{"arch": "edsr", "model": "image deblurring model", "dataset": "drawn small creatures on textured ground", "train_examples": 203450, "image_size": 48, "crop_scale_min": 1, "horizontal_flip": true, "task": "deblurring", "loss": "l1", "norm": "none", "hidden_act": "relu", "depths": [16], "kernel_size": 3, "stem": "single", "widths": [96], "residual_scale": 0.2, "init": "torch_default", "residual_init": "zero_last", "optimizer": "soap", "beta2": 0.95, "learning_rate": 0.0036, "beta1": 0.95, "shampoo_beta": 0.95, "eps": 1e-08, "precondition_frequency": 50, "max_precond_dim": 1024, "merge_dims": false, "one_sided": true, "adamw_lr_other_params": 0.0016, "magnitude_pruning": 0.5, "max_steps": 15500, "batch_size": 32, "epochs": 2.4, "lr_schedule": "wsd", "decay_fraction": 0.4, "final_lr_fraction": 0.1, "warmup_steps": 310, "weight_decay": 0.1, "adamw_weight_decay_other_params": 0.01}
Rows from block 3, named by matrix and row number. Rows with one number belong to one channel. Each number is 500 + 25 x the weight over its row's rms, rounded and kept within 0 to 999. All counts start at 0. Numbers have three digits each. After the name is the row's rms in percent of the matrix's.
# convs0: first 3x3 conv (model.blocks.3.convs.0.weight, 96x96x3x3), inputs 0-7, a 3x3 kernel for each
# convs1: second 3x3 conv (model.blocks.3.convs.1.weight, 96x96x3x3, transposed), outputs 0-7, a 3x3 kernel for each
convs0.5 013:494467485465516473463545489500500500504512492496495500468490511500522500520484478500496475461494479486551507550510564485500529509500521465496457500493483463510460557500489478473528495456494424452479526446481472521500
convs1.5 016:467479459500500568518484522500500497500500500500500504525521490506496505516488479478483469500542519511540446530525471506513519495464453524509518495472480475493500514540527482525481495477503494482497485500548500522516
convs0.12 060:481515500468430500534483492500501500499500500500499501484496500512542500498509500511463489475485505473492500446481514592436500546587449505585492500529506512455479510500500501500501491478509476500500530472500500501500
convs1.12 058:488527521500444500508425456500499500500501500500499500500489514500525500500461501500530508490500513500500500502566556503500521500500502500446482500500526500581504500503500497516500500500512500489489500500510504497499
convs0.13 209:500455490446500521485500473500500500464500498486482517458500529541500469488485500542500522504510493500500500535516508500514500488527500500529484485500528496502490500516490537503531500491513522519505482495502500535465
convs1.13 217:468499539510509505462497481502500500497500507500500500500500497500500500513509482492515500493521466485490493493500510500498489481475526500500500500500441484502500516500515454500469518534529521479508504511500500472503
convs0.14 226:525492531497467539520503462487500500500460500481515512484529402495483493519427531503500496500499500500500520496500485504498518500509487500503509500507494497500500500500501515523517500496492496522500512372541504497486
convs1.14 207:517500559479500477489500475500500505513488500500495500475515494500476523500500522490502500517507515480500508500526518479500504517476476519496525488492537503500500503531500521481520500467500530461518462592454530452508
convs0.15 010:511500478500527489500500490511514500500493500500500492547548484544494489493494500466471570494465480508511492520509522526450500465484500520496520556479508500500486500500536511500546495495460460491462521536483478527511
convs1.15 010:500518474513488468487425452500500500505500508495500500500493500508539523488561488510510494494571526483519532483529486463483496472507495500514500551500484455416481513490482536482516488516513517489500448453500493483505
convs0.17 234:504500518494558500495407500500534514500500477500500500479548500500482484534506500525500494495470500514507500510491495518500500488513506545512520543551507520524501534545522487520482513545510496372493374529410502347507
convs1.17 228:515429532447493500537595497500501500500500498500500500490500514500500495500493500520506506506485474500504467500503518500496497474500508500486481500558500500470500500456516500499503487521500500603479583454604500578481
convs0.18 235:518500499445485500519544531500500517500523531500500502500537500466520519500439511483475533500500459503522514500535503508500500487527519479500500500483517500492519500479520533500500500506489500519518500504482527500535
convs1.18 203:512487553475525550477500500505504500500500514479496500500500500496500481494489511497459500485509507498511497505460500493500480507534529485547476492467500500532491500518496512559547500494484481551463521469507487475504
convs0.19 237:491497571516449454523524537500498500500518483496526513531538564543488538518554477522493495485500500498513502493498500500500491507500512500477452500559500505542527526561548516503507522515546510482523486583462518459495
convs1.19 222:526542500533458500500532500500498508500500500500500500477512500497493500500518500514514481478500480500500482467498520487472508508500494533494500500476506531464478497473493500500495515537489506550461581424513426553482
convs0.24 226:497500561500473496455465492491500500531515500500507480505524466533516482506507500503486500502500506548486479476469476483480500460472471500497500473516456489520480482500519527540512500460500500496488507473526508499488
convs1.24 239:562473574510560520429427488500500500500489500500500500500500469500491500514506500516520485500510500500484500485467499500520500480500503520499500500454500514530533500498522497468506524521506511480489458559469524474544
convs0.26 228:500475527500571489488453465500500500506516512503500500539550484535533500502500512479517494517475500504515493472503497492510500534477500438500521515500523500525514490504500483489500496500535527502483500567519500477506
convs1.26 217:514434478474476472563500545500500500496504500503486500486500523500500516500500496511483482471507497504483491500500500563530511501510482503478531500500518521449486500500500518484496523544518489537472485439529500524466
convs0.33 210:544500482548500490525473454500490500487500500462500516518465523549568500527531493521502507531498500503480500511513520501493487500474500500481504522517500484499508487555489500526515535456500518486515445535516502506489
convs1.33 205:500500514500519488570564434499498505500500500495500500508500500504500489496485500502492501473538481500484500500500491517497505478507500523494534500493509488480449500481500563530500500527476500445521507490500498523481
convs0.37 212:551441475506496526474528490500525500504500516500500503525558491569500511487500494497541500568535500499500476514506494551500497500489473500590516522510479522507469470500499507500497451451493509500500500483479463539503
convs1.37 235:503429534514500500489554491500500500500517506500500500502501526502500506495509495500481499507500500499496488489535545550500483460560509500481500498505508495500516493500525497490490500472490500451502500497500500486492
convs0.45 224:519505445533500490520431507508500500500508510500517500500515505473500494548500507507479500455550466509476493500489500500524474500479500482523499482493500454477500521500500538515527485465493495510529496508465511500547
convs1.45 208:514514500500472462532580500500500500500500487500500491479532495501500516500504500494519487497530498463500500495500477490526445521499500492477506506512500542490518509517540489460490515517493482495490500489500480517497
convs0.53 178:480503461530483517464440595480541500500500500497500500472500505449461500545383544500526483500487488485486500500523500500496474501500483496500493500498510500521559499527518500513538500500505501490512508559439512448526
convs1.53 238:525509460500537485415445550498500500500500500500500500516500500494496503500506487508499511504500500495482489500492526491500502500480511531500525469474459536492525500500500514498500490519496500537465511448544487529488
convs0.55 006:475482500471492475458530488500509488500500491500500500468500500500486486500510500532492461476508489520500486500526479500542475450477512547500512466525493424513474531564527466500541500524512467492449450485539448453500
convs1.55 006:482459508500516521500526587500500500493500500500500509546491485500490500509510488438500529511525492500511491536471489473509500482516471480500488548517477508511526500520516508519533500500490466500518500500500500487508
convs0.59 233:500532442500479531499454537500500504514506483500500500500697500467482535500387500495527474500473537500484494502499500500528522488555515500510553452531525475558481505500491492559496508533498493496500500500514519500477
convs1.59 237:509500500484500503510478500500500500513503500500500500500477487507487518521471500527508500500500521476528505500469528500480485500511473458460512500490500530534464486480500530496500483502500471479486500489500529500500
convs0.72 208:500481458530449516488492543500500498500500479500500500510500502494495502500519500500484525544508463472515495509515506535497510500464505500524500500528536500480500501462521494493500514530500500517521545500509500482500
convs1.72 230:500500500518500444525438530500500500506508500500500500500493502473485511499500491504502500500500535511517500504500512500500479531496489508496500455500500525500493500483510516538422520494496494500500531520500466501477
convs0.73 243:500486500549500463487500533500498500500503484532500495512516522500508457500549508500506511531500502483521500500482523483490489490489500540477490467496522508500500500518517492500487505500510498489518494506475512489504
convs1.73 216:521500468486524500474475486500505506500500491500500500487455549504498524507500524500518493500500512500502472476518513513500509502500523479501523508500480488522516514500498500481504500500500531481493489522500479500500
convs0.76 238:447466528470520500543521483480500500500488527536508500443459527477459474500602500487488514531500524500531506521511511508514531524536523483496500498485519500502479503500462519508485500485490500548479443421578510485500
convs1.76 232:519508464453464505518527510500500507500507485484497486494503528500500485480500500517489488506478500500504507510483500525500509533481488521511474494544503473504512499489536500525502488518500500500516392598491543447518
convs0.87 007:493454487492546471525433473506500489500488524500491476532478500500500455451539500489488483492487500531462490513510487484500515531476489481509500530510500507500484500522511489552541523525486500528470480466533500511463
convs1.87 007:546480554500511444509500544492500494500480500500500500525500485500500510500461511526479521460521521480500482507500520500468493500511500536451530491514520521500469520514511526530467531507485522468581445581500541449519
convs0.88 228:500452518550500490466500477500500500484488508500500507503466485500567500437462525519465493516498499500466511540523535500514500500487518550480508500523505500489488517553490504493511550542557500500500500563486499458512
convs1.88 255:561507535522441500468521562508500502500500500500500500489500511500509500511500503515490490522500500483492500513500500500472462509525477491486481536513514500500500520500488500500501512495507456568478535442512499512499
convs0.89 208:525522490500479511538617485500500500510509519519500500455500503500500460500556500500500482496503502499547500527506500517510481504517500521500500525500530500525500499515503500508481554552541494494475498408543485558479
convs1.89 217:473461437582581500465429424513500500500500481500500500500500513500485500511523500500498497500500512480505476500497486500521500507486535489493503481463500484560564505560523487484503520521504546451512464582462523455505
convs0.91 254:463547459515547518476441500482500464506500500494495489495539561485525505503515504547470529454545487470521480475500502493461500463500474466500500485492517482500517500452500454497511504443456532531494485500524536466510
convs1.91 207:500546514424411446550507571500500500500513493504500500483500509500498521501500505482515495500487500469500477480470490500499500521511476510501500519480500495506511500500479524517517500500507484559443500466521530500468
convs0.93 216:507480500469500485528500479500515500490500498494501502494465500416442512500473500502500500501559472483500502522493513468500484533500501526477487498523482480518500445532499487500500581555489489500500500501492512467513
convs1.93 236:511561416472500552527429504500500500500500500500500500500506530500500500500507494497566500513501460500485500485537486500466521500496524500502500504488500500529500486601485508472500500451506499502481503473513498527493
convs0.95 043:490499553500466469500462510500502500500502500500500500500477500524536485509502508475475550539484500500506481500464486484540477516456500500478530510457493519484500500487500503545481500479504506467500500500472500500520
convs1.95 041:507500500504479478500488510500500500500491500500498500499500500500465485536500480500494500508536529500500502508500500479420500490559479493506484500531515506495500478514495529424543500488508500500500516524502465506511